python train.py --model="image embedding model" --dataset="gratings and oriented noise at many angles and scales" --train_examples=197500 --image_size=32 --crop_scale_min=1 --horizontal_flip=false --translate=0.12 --targets=["angle"] --num_classes=12 --embedding_dim=128 --arch="resnet" --norm="batchnorm" --activation="relu" --depths=[5, 5, 5] --kernel_size=3 --stem="deep" --avg_pool_shortcut=true --widths=[80, 128, 240] --am_softmax_margin=0.3 --am_softmax_scale=16 --init="torch_default" --residual_init="none" --optimizer="soap" --beta2=0.99 --lr=0.0038 --beta1=0.95 --shampoo_beta=0.99 --eps=1e-08 --precondition_frequency=32 --max_precond_dim=1536 --merge_dims=true --one_sided=false --adamw_lr_other_params=0.00085 --steps=11300 --batch_size=128 --epochs=7.3 --lr_schedule="cosine" --final_lr_fraction=0 --warmup_steps=330 --weight_decay=0.06 --adamw_weight_decay_other_params=0.05
Rows from block 6 of a small image embedding model, named by matrix and row number. Rows with one number belong to one channel. Each number is 128 + 24 x the weight over its row's rms, rounded and kept within 0 to 255. All counts start at 0. Numbers have three digits each.
Before each channel's rows are labels from the 100 images, of 14976, where the channel reaches its highest value: "place" is the part of the image that holds the peak; "responds to" is what is common among them. Only what is clearly more common there than usual is listed. The data: gratings and oriented noise at many angles and scales.
# convs0: first 3x3 conv (model.blocks.6.convs.0.weight, 128x128x3x3, each kernel summed), inputs 0-63
# convs1: second 3x3 conv (model.blocks.6.convs.1.weight, 128x128x3x3, transposed, each kernel summed), outputs 0-63

place: bottom right
responds to: coloured; stripes at 60 degrees
convs0.32:129106140127103113173100151156111139134132135131109178075123065118104162133168177123100145111122123126130171113109162142068162159127130134132098127157177122120115107149136164154118056137123124
convs1.32:122114183109186152126136096135111147082140116132104068097150093114153129111136126135113078104129112127115127096156141116124135124118130136140130116126139147130153123134115122123103140114134117

place: top left
responds to: coloured; stripes at 120 degrees; stripes at 135 degrees
convs0.125:145143095109147125147162077101092115104110153114124111147154094078079147101122157122123100121090096159145175082122125117120127146142109136147095179126139114115123151102088128141141105100180124
convs1.125:097104092146108094090107130127100095133150172157088101089107129106098166151122139184109137133121157132126200150112119112119133140122128146117135134124147089142104106151122144126179147145138137

place: top right
responds to: coloured; stripes at 150 degrees; stripes at 135 degrees; kind: dashes
convs0.39:132119095117140100136153124148117111101165158147137094109160121111152131144088111099149117131139105120136146153170146096138146096127057078107122108128142125134132130137120150102092137140147142
convs1.39:152139108139175149153124128110176160135134120189136116137148125108133093124156113138126153150115159105122131155121114059122110090127125115132141106132101164122120105148128124125144160127135116

place: top left
responds to: coloured; stripes at 45 degrees
convs0.107:184129097082150127124141123091149129136130146123151126142105184134138110182142167109132155147117138121117150095126147156143087123104106118073104152123126144110092108136129159107145130116149099
convs1.107:109132093132109156119109149136121133133124112100129137097132104154118111137104090113137139160163164155175099124130148126179092153152113157131096113127108100120116119161117153132142108122062171

place: bottom right
responds to: coloured; stripes at 60 degrees
convs0.70:121127118164108102094134136160145114100115162154166154111140143103132130152111113085080127121157138152075138124109100095102130171194117134114111127115127136089134121128116128137091121128181136
convs1.70:110105143087140110138141126119141126206135160128152068118104168119128114121117069097108133110087121110151078137113121150137092119129127127121138128135118111111107108124081142120148114131102150

place: middle right
responds to: coloured; stripes at 135 degrees; dashes
convs0.114:174168104156130092115121155100125156137152104136171105135096124136095145100144123104130112138115144147111140116130155097135153153135084124160141159132134092101169097094126090147103092129142082
convs1.114:127089116096105133111120126092121124142086113116132116114099137114122110125086087165135135112071139131154102083161105101113094111114162140110098155137139122117155137114136087170106155089111099

place: top left
responds to: coloured; kind: dashes; stripes at 45 degrees; stripes at 30 degrees
convs0.44:134138096095109098085140115099093125135152136137147128147094064151116152150151122160147129112132109128120162094132166138160129150127116159144091121116089093069119082117156152153120146131152128
convs1.44:125115098122180131119104107105127126088109134147153139073091102129159143160100138132141065138111128116133174097131077091085103124135153146114130152119134130128145125145124148128089137111083096

place: top right
responds to: coloured; kind: dashes; stripes at 135 degrees; stripes at 150 degrees
convs0.121:154122090141127119098142113117127088134170168142134145169168107105134145137174096097096103119130154112120148111112136122095095150110099104133106108117118144096121107112149133161124130108151138
convs1.121:099171153091105100092105056074130146113149137139133109128074106059113129152116148154147084163102144150131142108111113133139100094143125112132099129126143142155166141163146123110136142148112112

place: top right
responds to: coloured; very fine; kind: dashes; stripes at 105 degrees
convs0.37:136125122171095151134159166126133111166159118111123164148099127118125147158142108099156154114128147111104152098110104140094165157126119128107135115145127123159090133108110115147156098139140092
convs1.37:065117147114113149110109114107157129146099118115123131114112128114177158100159114130098043106091124102153129109133111125131081101139164098135153148123126119126165136116082124106137124161125160

place: top right
responds to: coloured; scale: very fine; stripes at 150 degrees; stripes at 30 degrees
convs0.117:147134116134125109102103121116171144101149150125178109121135128090143117114148098161102119127141138108168113091185077122128075106116152105132147078093121168105087121095126102125136145151141169
convs1.117:153151120138087104121135115096120135115151193159132195124116118127119133146118079155141091163166096157153105137127124094108151121138106109087135108109101121116152164155096141155119142111144150